python train.py --arch="transformer" --n_mels=64 --drop_path=0.1 --width=320 --positions="learned" --optimizer="normuon" --ema_decay=0.99 --weight_decay=0.03
Rows from block 5 of a small self-supervised audio encoder (BEST-RQ), named by matrix and row number. Rows with one number belong to one neuron. Each number is 128 + 32 x the weight over its row's rms, rounded and kept within 0 to 255. All counts start at 0. Numbers have three digits each.
After each neuron's rows are labels from the 100 clips, of 14976, where the neuron reaches its highest value: "loudest" is the band of the loudest frequency at the time of the peak; "responds to" is what is common among them. Only what is clearly more common there than usual is listed. The data: notes from a synthesiser with random patches. In brackets: how many of the 100.
# fc1: MLP up (model.blocks.5.mlp.fc1.weight, 640x320), inputs 0-63
# fc2: MLP down (model.blocks.5.mlp.fc2.weight, 320x640, transposed), outputs 0-63

fc1.238:177191132159145175095163150147128116133085141076157126115160188146085127115030083107132146127102149149162144115134124098114104190131124137110067122120107180111120167098062112166121076113123119
fc2.238:129122148102178131151142125142108147155168095086161197116142087094115139086241133130168166132131175132127144119083183058136107133077118196123174184167147093148177095154159130138066122094102153
loudest: 1000 to 2000 Hz (29)
responds to: pad (94)

fc1.336:105113078140128133109149113147157202113153123126120129089185153112099180102151095111101091139088096104122125087118129098114182134108094122143216104111104086177114150132134052179162040060108095
fc2.336:188187121109132110119095069177152087127120096090144154106154150092127093119183153175122055131155121137122098143152133162144110168113152116176114142221093131106113104071098092161078125158138100
loudest: 4000 to 8000 Hz (47)
responds to: noise (26)

fc1.517:122112119193153091115146121114069123091125185129122088075144165083148118164172146076125139146126177148160099201127188155125077137096142126062114099134142148140118096161143102162161071135190183
fc2.517:085114163171137120090139090165153089092169103175131155104123126156130096081060072143084087153085110180148187113096091135129133127117100116121148103180134165177165123141087141093124056089134086
loudest: 250 to 500 Hz (42); 1000 to 2000 Hz (25)
responds to: pad (65); pitch class: F (27)

fc1.286:125163166105096187112172117110139169158139151185181155136107097110085154098124166120125159143093109140129138135144190140080146115092111137126090111094107118137078144091126139203180101139103147
fc2.286:130133127142149109116134117174144141168132107057099109137099088105124087180172120094165130117132136068139098150178091122171137120194079093153087117160098108189095118121123139069131217164140156
loudest: 500 to 1000 Hz (38)
responds to: harmonic FM (26)

fc1.342:118123189149139120071105149124203140124108175099127129172167124069089179139183111156130098143124111094115183124094143172182187223127139097113134106097209142134111189095125110064088113122127124
fc2.342:162139085094142108145136126180174057099086117202168121069089155112168147145157104131154124101099148114105121112160106108081075088120080134162144148135081147121216114178183175171104134092092191
loudest: 250 to 500 Hz (38)
responds to: pad (100)

fc1.346:092102110158100127148055117137132065094162121108116121113127149130189117109110093175087118160098156134118194185104110132086112110092124191135121114125105145108139122121130146146128120093115125
fc2.346:066104099141110076116105144110067102137131127113106104162163173153114040154156172107083114112125093123121071090131143156116154153140078100077153152133158182119109124166103136132096157108134085
loudest: 1000 to 2000 Hz (29)
responds to: pluck (61); inharmonic FM (29)

fc1.225:102185147101163143124169118161087143146168189117179092216102077080158094121144116140099123111137151121142110107088132110107127169035120157103073147102109121166139175033133137107065129090107124
fc2.225:171146091168097110127103103131116129099127103141131161157148164141133075073098096131132174130196109148114155132098120123091174092190126148133165129081185069122114109162097066081192104111159132
loudest: 4000 to 8000 Hz (87)
responds to: pad (82); noise (30)

fc1.130:113139102147124135150151158094093138043159129106071116118114098133094158166117101153149127079146141091111130150148092135166083127110208086156167111113110155104176178074186168119120087148121147
fc2.130:137158094112119086094132128123170114206119147109134099117172078140154148165134176108077144179116138183158059091123114117073171107142094121093126155087119061169133130111107120144144154122128208
loudest: 4000 to 8000 Hz (95)
responds to: swell (95); noise (28)

fc1.288:090153140082160115138166100097102163070137167101162128127155124091111220142147082129116117094152138162129080086128139096086098130144124180098141122140086171158158140126117178123157087127140163
fc2.288:169149132180081149123108142183197093175094140148126102160156121112099099120146219121067135205122113135173180183110118084147185104139213087068104147147150106084129116106102125121145159117132117
loudest: 250 to 500 Hz (32)
responds to: pluck (98); triangle (26)

fc1.208:116152105128162091062116097133183120106109142180157090089132159102102184120133121110148147101129137123095151138090109116136155162111188106136123160169123145100175117107060133113109140125188171
fc2.208:109108138149133122159145090157072161142089150147143125134134111148115125142111106122091158081126150147147119159121101098116119152107142100155151076135147099146138132162135166110234147105138170
loudest: 500 to 1000 Hz (38)
responds to: pad (73); pitch class: A# (44)

fc1.266:127130097117194138094184107106166142095104157125096110094119072169115122142153118135102176118092064094147125136101192157103138078121114137135133108134117140097082106121091119171131129086163166
fc2.266:157121101104165150154129132108147160124092048133117153142159121176144090111138123125154144088084109118171155137144071198151150128144134103165122113071076150105098123086160102104103158108150076
loudest: 250 to 500 Hz (32)
responds to: swell (56); bass register (54)

fc1.267:126121156156042108106088121158171097118137134071147170114119080139093103125143165207121164126099067120124165154125069151170117167156104149160153101091084110099165083101114128126110148134165089
fc2.267:107161129106143209186067110143144110096067131125113082171132117144146113115136182110185176131182137110133139166133122069103102145148121066172114194101136127113147106156122166150108127110089136
loudest: 250 to 500 Hz (43)
responds to: echo (51); triangle (33)

fc1.186:193167130138125129120135103196110118149117107167125150059094108109134142117131141127110116155096202122101083152116157129149106110081095124149109136149126082125180111122058132100040163075171097
fc2.186:061170100151114134144194134090174094126134148132100094148106054156173098170163111093172128127090111117121151083096102174090114148107132107165091096096094086150113188109182095092172128140102166
loudest: 500 to 1000 Hz (48)
responds to: pad (82)

fc1.338:183091143121132059122122105128122131049131127101140120138124113059155124176107157158136175125107116121123163178130192143101072137117095114174117067138139081193103160088134195126132079124124110
fc2.338:111134110096118137152117165107100096107099161141112173180197113153142121109155175125147127126107111128123166093092158130166155089116115082103091140169184113152134098131160111097149167153158174
loudest: 1000 to 2000 Hz (42)
responds to: harmonic FM (26)

fc1.507:086141124076119138145175137064061112122127118113156164081127137134145089099181149121121161058140098095122149067150148139137172119128080183147173117098168124114104149071210067112192112155151109
fc2.507:166121176155134115153168146171079128119157130186072155112153139121162165139182082142096097118174139135154060129130126144170118171109123086132139139113105196117116136154146162148126165149103137
loudest: 4000 to 8000 Hz (90)
responds to: noise (97); no filter (69)

fc1.558:122113137170159136124157159136112117175155098123159161149124117128173114120089134061094186080145164162163126155131099074104156122136148180152180142155142175121156104112174144157126177138171110
fc2.558:126137174091113134110122129164085161115136144140117093144044185155101086131125090183180124138107124098142139147157138150092113150158133126121134191142158147116079168171059086109121066107133162
loudest: 250 to 500 Hz (44)
responds to: pluck (77)

fc1.405:175120159165140167102138108116122076127147167116147081115086078210178112144184141081117106156125164093129145126122164156152181110166147138122177111095132148110054131130170162059100097168153049
fc2.405:149156182142149163122135152146095133157073131098104113128131188170108071098216121145134110214133144116109158152157122098158129111160173118135069111157113062119157116127105199099140110145069123
loudest: 4000 to 8000 Hz (99)
responds to: pad (100); drive (67); noise (33)

fc1.325:113126087163082094122126112101043105130069102153150170135127141114147100134110169149129142149107193121097163114057175084169090152053164082164088133076119150107127099175156128146095165152114158
fc2.325:106164135114092168153131127173071090172120202149089113103139123134109116116105053156120052059122099136133123124214093117107172120152123176111103135145122123130108163096163077138160124130128106
loudest: 4000 to 8000 Hz (87)
responds to: pad (69); square (28)

fc1.324:153085096194059148129113169142141161088160136044137171140092154125159141111115112115153167098069158133131136135158117110169137159067138152135158163155165120088152174180147132166136154153120092
fc2.324:120148104120105112149147108173083120139128152185072079102093137118146110079129192139145072116142046124117149132142157191152100112139104119130111093148134074144117100145143140132144099092096139
loudest: 4000 to 8000 Hz (69)
responds to: gate (51); harmonic FM (28)

fc1.604:163075097141114117141121089172145123121124111114139176113081121113162092138103118151103136152132151149158089125146100157189131115150067115166166120136118124181127104123088092122099104104155190
fc2.604:103212145116136131120170161145152164168179105121082112114142090140116115095093137111122142120138143132147153127137115101109130115106138105133061168120130201134130221149139150076113128120174146
loudest: 250 to 500 Hz (38)
responds to: swell (53)

fc1.512:130074162162158138113138210095163091160106133123144124150105053135165110159100157131121155134144142132124081118115175162142128101119125147101099136159189181167125146134107073150067086174173142
fc2.512:124141125029146142098099131131122075098109107096146110109165080157132106075113148059197154117109084109127133085109144129079120097151126146114117175133106110048163091129121111175086117110142144
loudest: 4000 to 8000 Hz (45)
responds to: pad (100); drive (83); noise (43)

fc1.246:098111091153087123135140101138080135117109081074079112137130069157134158096096150082118141124155111076092074127122156093105132113141113121113113097123122108147089145129126167198122127120127124
fc2.246:164084117138166113131147157063185117142150155125076103076172151060097084101132132155111161178094123145122151089135130142163136077091163028136112108092085147163194138105136151157068109133147100
loudest: 250 to 500 Hz (38)
responds to: pad (57); filter wobble (56); vibrato (47)

fc1.3:133183136109133088072144183111064134076133121145126187078132100203094156208157122154075153141117061122118188196137128101110179146113122142114079110125155115162130134102065125096102141106084099
fc2.3:083113157166087198149142097158127128114126144134128069187179170057203120070098133103142092170200144132148036079056132108124097189143195148142173132102128131130123127170192059155180154096139177
loudest: 1000 to 2000 Hz (25)
responds to: pad (56)

fc1.126:138102184115083148102123158099210111110180142151070173139158153127122171129124123158108157080111134124148162185124114093109134110134096151139156145151106158113131119064147178148177155131150109
fc2.126:105134125101143092196128124146127139174134165120188124087137115110099126127187160139154150135151106117117123087175180201137156122212130097139091092121136143164148159156123130180083111133135136
loudest: 4000 to 8000 Hz (78)
responds to: gate (61)

fc1.95:116086099078099121149177103095108145104141132154169109142116130156167099081112089130152175159136130088177157162085128128152123073102135176135126128170101132173143093115134114132130133109131101
fc2.95:119110170189148080096118148154147104119119138155102077100122091094114130150107081150084179071104066185130115142193135111135184216123097111132167129076159149068090171084097119177127073144098179
loudest: 250 to 500 Hz (34)
responds to: pluck (68); hard sync (31)

fc1.146:179113095142176163162136129115120142160157131168080089127078116123107184073157137074109120107104092112160108148123135143082117095164168144109168080143128122066112133112143127138122119149072122
fc2.146:142149186134106109170121135139091138187089145094070166090185104126114172110102109139195139159135165114125134132083173144148173101100107129126135130117175092127179114075127119111150151094092128
loudest: 1000 to 2000 Hz (36)
responds to: pad (70)

fc1.203:118157124119130149118139117142113152158120107168147071068152098126116122131120095057106186127157092155152149153112170178085096133118105079105201093160147125130118135147109147168081119158116128
fc2.203:101199190162125106135103139080142118151141163077103118189163068122119170171104131146105159152140127124148133062154132124131142182093132123119121155082093108069132120116124097050160148099170089
loudest: 500 to 1000 Hz (36)
responds to: pad (95)

fc1.446:112188053153173165096102152134125179154104138157156155109148070143135118125125126130099093082154140146138158138070116180141149171131126176189149146107101124109063102090136120118152155150118127
fc2.446:201095158110165142126182148160119146190143141111095084132128111094124164155130107132119104116129144144110124124169112133089142066093129095118164149139088158130192091131110133105125113146183078
loudest: 4000 to 8000 Hz (98)
responds to: gate (72); filter wobble (45); text has "register" (45)

fc1.574:182121107118156139121121111131099138105150186107129075099119152121194174118070118148137136120131158117146135099100130125142068090093105119095192134117169121137155100125134157174091125124145144
fc2.574:169044113150138054082130131160187163087121084184123106210102090173089141159150105109130084111113084116113115064099180138143141127140124130098121159123131120162188112159114157119106148141066126
loudest: 1000 to 2000 Hz (26)
responds to: inharmonic FM (28)

fc1.567:128134139085121175152073057135094116137159091078072214112122064109103093157119120093106125116148121102110089143103178083090127138146131125101139124168165067122151140116152190187110130079166185
fc2.567:097103135146073066104094204110133134136164160111131118132160173131141156087091116141125119150110173132134162127116119100153131118135127121150114119115108185102105148143121090112102128149087085
loudest: 1000 to 2000 Hz (33)
responds to: glide (61); pad (58)

fc1.169:107090159130101103083183165155136121135117104090128151117118132076144086147093141136103115177113114108109178066097157135153132149103185117092065130133119148146100132098174146098104112184081155
fc2.169:111151136168131101110102150124093085151128148135090117157169116145174130134162134141118137091132162126115135152143132128131111091177118136161164083111108146132103099125140114126092130067074057
loudest: 4000 to 8000 Hz (90)
responds to: pad (96); drive (94); noise (39)

fc1.214:149146110066108131089093096140164150130071076061153160164067065117171151155178092088085157128151110190091119142070100145107144127176144153077059148152174153171130113130155163190110199154121139
fc2.214:138132109157095071134122158107147180093199137164069122148129100172137113089132178115196107099121179182128126107172140066104132086152107124103070147113113140049092136098121120124116133087120163
loudest: 4000 to 8000 Hz (79)
responds to: swell (61); square (29); triangle (27)

fc1.11:149087128170123176106071136136116173125104117126114159129129129167136118111154118176141125120130157162052126134135096141126199132124205115106101120103148102212129114073097237127227119113136119
fc2.11:101124127109157161211149138137116169116115118127105142139092151125128088127183148154101134106167157109154136124209125114123127127128166089099160158147153144080124119092163091168105116125156137
loudest: 1000 to 2000 Hz (42)
responds to: filter wobble (44); harmonic FM (32)

fc1.281:109105119117137080141146112077215123100105119080098093172154148139135168149147178108133119127134135072126119100156146098133089127162176115101164107114083169121174135115160102113106119088124113
fc2.281:127135156170186155149089150135126149177173096089086168140141125164146132119146116115149118167060152153166164147134106159133129145102202103142081164144136180147097140154131141141163115154041134
loudest: 4000 to 8000 Hz (100)
responds to: pluck (78); drive (54); noise (48)

fc1.352:170118191146099133147078118103124114081127199164066130116101156134063084152090134109133111097177128135167190130172176063114158156099096215099075094157132146145126150079137183105129130099079136
fc2.352:128129110106112099143104096118099115184083142124113150106146099154145103117127133139130149154103127147108131097118089089175184138122131177160103143123102097113122101170117112139120120105092097
loudest: 500 to 1000 Hz (37); 1000 to 2000 Hz (26)
responds to: pluck (85)

fc1.6:126098144140085089066106091166136137147125144101122119109174083072104091139125108137133142116076140154100131129075137124097089120108148182134113107135162126140156165147136143100048182120088143
fc2.6:165137086111124150144146130072168129116153171150124163097076098091148152127086132097129168118120107093141114120167097152131139065137125129178155114116160118171106150110089146150128106071180134
loudest: 250 to 500 Hz (43)
responds to: filter wobble (71); resonance (55); filter: band-pass (42)

fc1.392:126086128107106153145093137099109171145193171123135117142097148124082161121033123078098169103054084165074117146073163162084120177114128081125109110110168168080108091162160182146139150128141085
fc2.392:141154164166138092097190183144127099106145111130143072109132127184176121133149209109139128133174155103151115181147112076169138122150097114153135106135136091156070155158126105096128152135144178
loudest: 250 to 500 Hz (41)
responds to: pad (76); triangle (36)

fc1.546:146122129165132152125133117137132104126130151143121139076148163160154110108122128139178184091073154158126089051118188058126153181141092145087064103120095100086077114155142117105123157088153124
fc2.546:153104082177114074104122173102127151180115113122184137179168151197140132155125052153156101140191148152087142023093162168100188168112124120143094138113101152101158140077135142120181089067148140
loudest: 250 to 500 Hz (42)
responds to: pad (54); pitch class: A (44); pitch class: A# (28)

fc1.2:136125162183176134109144095107046113106134126062068165153107114145143159136091113100141181136182130164093115139122162117103176182146152069188157107169150097131118127123134106132133132177153133
fc2.2:116140131142105119174149202139175167171116120216193092089144090126152157120079139126129105124106146149132128112156167147186106110132123172102087128098075170082122155121161144089159147140086104
loudest: 250 to 500 Hz (37); 500 to 1000 Hz (36)
responds to: pitch class: D# (35)

fc1.113:146148101115115151103175124117074111143157083148114117150106129158105098144127162201126139086156137150127174154155143151101051124097124109071142096140085132137147049096152118136099113067108118
fc2.113:100131111181156127109147126151126118112111150130093095131121188129166147134165117090118078169186143132175091082129100105178146086161099145147120175144110139136164186175113087114125132118125070
loudest: 1000 to 2000 Hz (27)
responds to: tremolo (70); pluck (53)

fc1.621:121138107098162123061155197143117112131121144136131136126147078103141132107092076153161106181111154103120139169111093177126143077130132125126108173130051141123104095130066123142117120150123133
fc2.621:152087150135124150145147106144167139108109109150168135092069092118095105191163106094114094085118056148185137065140152116127119162125154125129137142145196128077075145166185125132107115127061132
loudest: 4000 to 8000 Hz (45)
responds to: pad (99); drive (58); noise (54)

fc1.268:070134153079078209132152150135077122087088183171158150120136153161194060124094146145123146118153138162149165104112128007160144155168124093211115123112160115088128100158101138087086100124095094
fc2.268:169104115045133074143142167104138146157145160106147108134144120116117125130140172106061146146148102142095157158113180174095155082113108149127119086121156112150155144080145120090115163172118109
loudest: 4000 to 8000 Hz (47)
responds to: swell (59); noise (50)

fc1.411:138155127152170163163135104185163125058119093185116128175182152072055134116181100099157127199088098219124087123193117115152153102110155161152151149113130112137048175127112184101102112142066115
fc2.411:115184101180102145073075132109096122172098169114138153167144122139225136110162115143167138123170170097087136164162105169079097118136169047117140151146166109096151087162088126105178115135150159
loudest: 250 to 500 Hz (51)
responds to: pluck (62); triangle (42)

fc1.471:212123098157112111162129127089108176142120148144125147136131118168135100081139109117110146153141119198152118103091090144102120155109149084121189119118138133120117116134113102153118109194204033
fc2.471:123177077106157175146181211141166092133138089154160115101148143096150133184107179119139106118133143191125090133188160074124138096152055137140129092099149105123153118119089123125144151117119201
loudest: 4000 to 8000 Hz (85)
responds to: pad (85); noise (51)

fc1.173:099083077092151141096131120132135126193123141085134089089149142101157099143145130141123138102067136134161078150068162058135142130092108166211051078087124128125135148144112098112074170125101125
fc2.173:172092135117157142174044171111140143088106158109107096122128151140113117141154163103166108161143142143168155089123152140169140131133124135142165184139099149128135110155125106080134128082053127
loudest: 250 to 500 Hz (33)
responds to: filter wobble (95); resonance (61); filter: low-pass (51)

fc1.358:116160168112114115138081136171133106151148106133091131085110228119147141148125144093095222070148104116159139119048103162120129151118155154103094113116155160107063183156157151131151126091105158
fc2.358:178144109113108107138070133084080121152167128127117128173130150149088073133112138138103113015108136146116091087138209190197144133132052180125085103128131129195106149157124160093170094144109075
loudest: 500 to 1000 Hz (43); 1000 to 2000 Hz (31)
responds to: pad (50); pitch class: C (44); harmonic FM (26)

fc1.371:184070135129154166057100135089123123128095096120139143174117105183140131152149119113061132100160107111148120091167137164106192131126167110115128086108176192181072080156170139113134116139106186
fc2.371:147135152113119137159144127062109133123155112116127081112194130116119148097109126129091146160090123108067143161119191086139121135136112168138132188098139138097149081131133119158126138136126107
loudest: 250 to 500 Hz (56)
responds to: triangle (38); pitch class: E (30); pitch class: F (27)

fc1.387:046125133140104117139126095106145148142114130111164133087102140157126169145096098093151092115108115163103170031122151091109132024206129142130134133136139114145116143150132120133127105158075110
fc2.387:096174129147161142096101151129072148094119143160136160183096138146162123118169091144112119179138172132163176169143137094092077207080109093194159130114121103104123138089166052129179130091156132
loudest: 250 to 500 Hz (40)
responds to: pad (74); triangle (34)

fc1.235:110153104178080086133115095180101137134146144119146124096103103072125105158096061142153166164104063108148144129127153149108183124124124123060184104103114094099155107132120103216121156140141117
fc2.235:149118121103213178111139171156119115173102089152159155189147059145153121138156167055142152152120125101123124157093100134099142115068126188159132142078110113118134159124120124113174099124065131
loudest: 500 to 1000 Hz (45); 1000 to 2000 Hz (25)
responds to: pad (87)

fc1.273:146088176084128152128135118109101071122135171063115150124116158141156123065160144101086191124114169190149178062144151092186125185148173151195148098110095100088113116113111152104179093148107108
fc2.273:122191115121131119155151138132097119154211146126176093183142142156106189138135189117131112101193153086136033107133185162101146126143094091130094151118130206191087141147131127133132154135169135
loudest: 4000 to 8000 Hz (84)
responds to: swell (61); drive (60)

fc1.530:107092183095139121086223110085137081109147198155123170107071104088141156076152154146132128119134144118196089129068103021098082143138139071111163079175115146176124129144159128158076177139073121
fc2.530:175159101171118123120136136112092146179099123113121170144106108142165048106145108147176117160128116098139090132111180210141103080133124084127149144137166187153105170131134106111145090129182164
loudest: 4000 to 8000 Hz (86)
responds to: pad (92); high-pass (45); noise (42)

fc1.174:114135161106149161139173152116074146122190084079087145101135138113130129131124158120224099139089127128109148036165107100183143097137222142119127124050133110156117105084122199147120127139121086
fc2.174:199131155125141129166129062152144197167167124162163209103124056165081139196144090110138172108133127081122165118126177154128168144111094215168064094121131108150066152142152072180161094140107153
loudest: 4000 to 8000 Hz (56)
responds to: gate (50)

fc1.557:094123156150114172165149088069105112156073188084157122158089098090108179098050154151146121137103053123076122091139099118159097094193095196184113171148147137114149070091147139114158136141108163
fc2.557:115134116109134130157100075134118170105110075182142099129143177151078083101198159128106097195134126081167166149126121126111147166156154112177142171098109068126132187081118164112138125052218116
loudest: 250 to 500 Hz (33)
responds to: swell (91)

fc1.156:168080111131126113107122110150117156113170134096106150133083142163139100155145119142089077131116115141130139126108173142103118137134184194128096094167110095151113135128119137159115150107147131
fc2.156:105109121150056136116110110160110094166129095112125083155163167131119084139157180127129149123108147198140122140109097107106112142133137134181177181131165176114167091126131051093181107144160145
loudest: 1000 to 2000 Hz (31)
responds to: narrow pulse (26)

fc1.399:115111103161138132119106102127149172153125082141134166140079022133112070066105155132168122085087142169167115172117103117106072122135094146141155151166149126157155209086157134103131118110154080
fc2.399:159113118151110152210131102114133144185195148114090100123113137166096084169125163102134150162140152096113153125169110148121170145169158108113048151130172155106142188138131121175114130120114172
loudest: 4000 to 8000 Hz (61)
responds to: pad (100); noise (29)

fc1.551:178170129171075127139158111132162105149174170140093178116098119155079162152131136178132074116124111069151099112116064148090166151088093154087150092154197118151045111138135132076142119122157132
fc2.551:159152164151167214153119139094167210138087070101105126204078116131145110158090114106171162131144145135137100141127181107120132098149134058109118130110103135128167118177095078133191098168080168
loudest: 250 to 500 Hz (43)
responds to: echo (62); bass register (45)

fc1.590:147151131194110113115216096131098147107123147107141106125154132135101120175085134103100122110146165155159106119129081156103134140126183197183152112110156125164124066114092112123135089130110154
fc2.590:130094146203135131128099172130110181178105175136098116138111175161113127114107117161058119156114086203131083123146088171094124124111159099124134127145139159133121118178170167113130136118130098
loudest: 1000 to 2000 Hz (26)
responds to: pluck (64); square (32); pitch class: A# (25)

fc1.283:146160093214118107071149104071131110130202168065122131153129129128153167117104115115110185165138136149148104091145140144101108089150123099107159128145112137149141150157128046156179086086170133
fc2.283:080101185120153175165124153117125132155107132166170126168114149097124060134115157134182105172074107105089204117141098128160129135108123132171071138131143120163167127128108182126119164142091142
loudest: 4000 to 8000 Hz (45)
responds to: gate (50)

fc1.165:115109162102136178124165104115112157120125170098202132101124159125103073152109148106126094146137086092137106145139143097110087118142104192066166115099106130099154105094158152140135110078204143
fc2.165:150141135143085094153138130091219081089123121131149084112176107132142178168108134110105170088166118090182139115073154128163172147147132156152050146207102157151102104151114125112175089120174151
loudest: 500 to 1000 Hz (39)
responds to: pad (79); glide (49)

fc1.489:101116129134193160126102124084103137105117112078119139188072091091141100181161170132165119134140166077146069167124164143190109091115099158119112118124113131100100143109109158163142177128160134
fc2.489:164111098100097108144088126172184136138175136155107135111175161150130177088126065126136115165112089144126159079156152154132110104079126104140110097132153152136146093181148107144141079144148124
loudest: 4000 to 8000 Hz (93)
responds to: triangle (33); square (30)

fc1.141:145102067177168110108189141152142118132171146108136118154085094162147122079129111103145152117126148151108070176095103150093117129047122154112176161121157116123101124148095075144116156169150168
fc2.141:095133145064070127158069080118119134097114094089076177156189206144176127205108169074104128124060157168128109130117164115077181124138100145167104153124144104067137126096144093087110191134135111
loudest: 1000 to 2000 Hz (25)
responds to: harmonic FM (27)

fc1.121:138122113101083145090207140152135113103148161057106126068171109128139013085110169169075097140148143093174099123142138121119169142117139131106112128134092171135145098090112080097098139171192146
fc2.121:126123065134132120133027144141110128085122102161163151180056148058114176103149094140146114112113189113077175142171180119095152125095183117080175079140166102101099166104178142177110173061126130
loudest: 250 to 500 Hz (34)
responds to: pluck (67); high-pass (42)

fc1.63:136184111134139120130148107140155167102114163088162122167117130127138166117119149172124139109126058134154144133131120109160109174088106135072071166150118116135115081179132140146151092129120068
fc2.63:061116125148101145121148028088109063125153124199100086135096110097081151129085124153153135113143123115110136071164154134078144077160078093112155101165061105147109204148136151137108117140113199
loudest: 4000 to 8000 Hz (89)
responds to: pad (98); drive (64)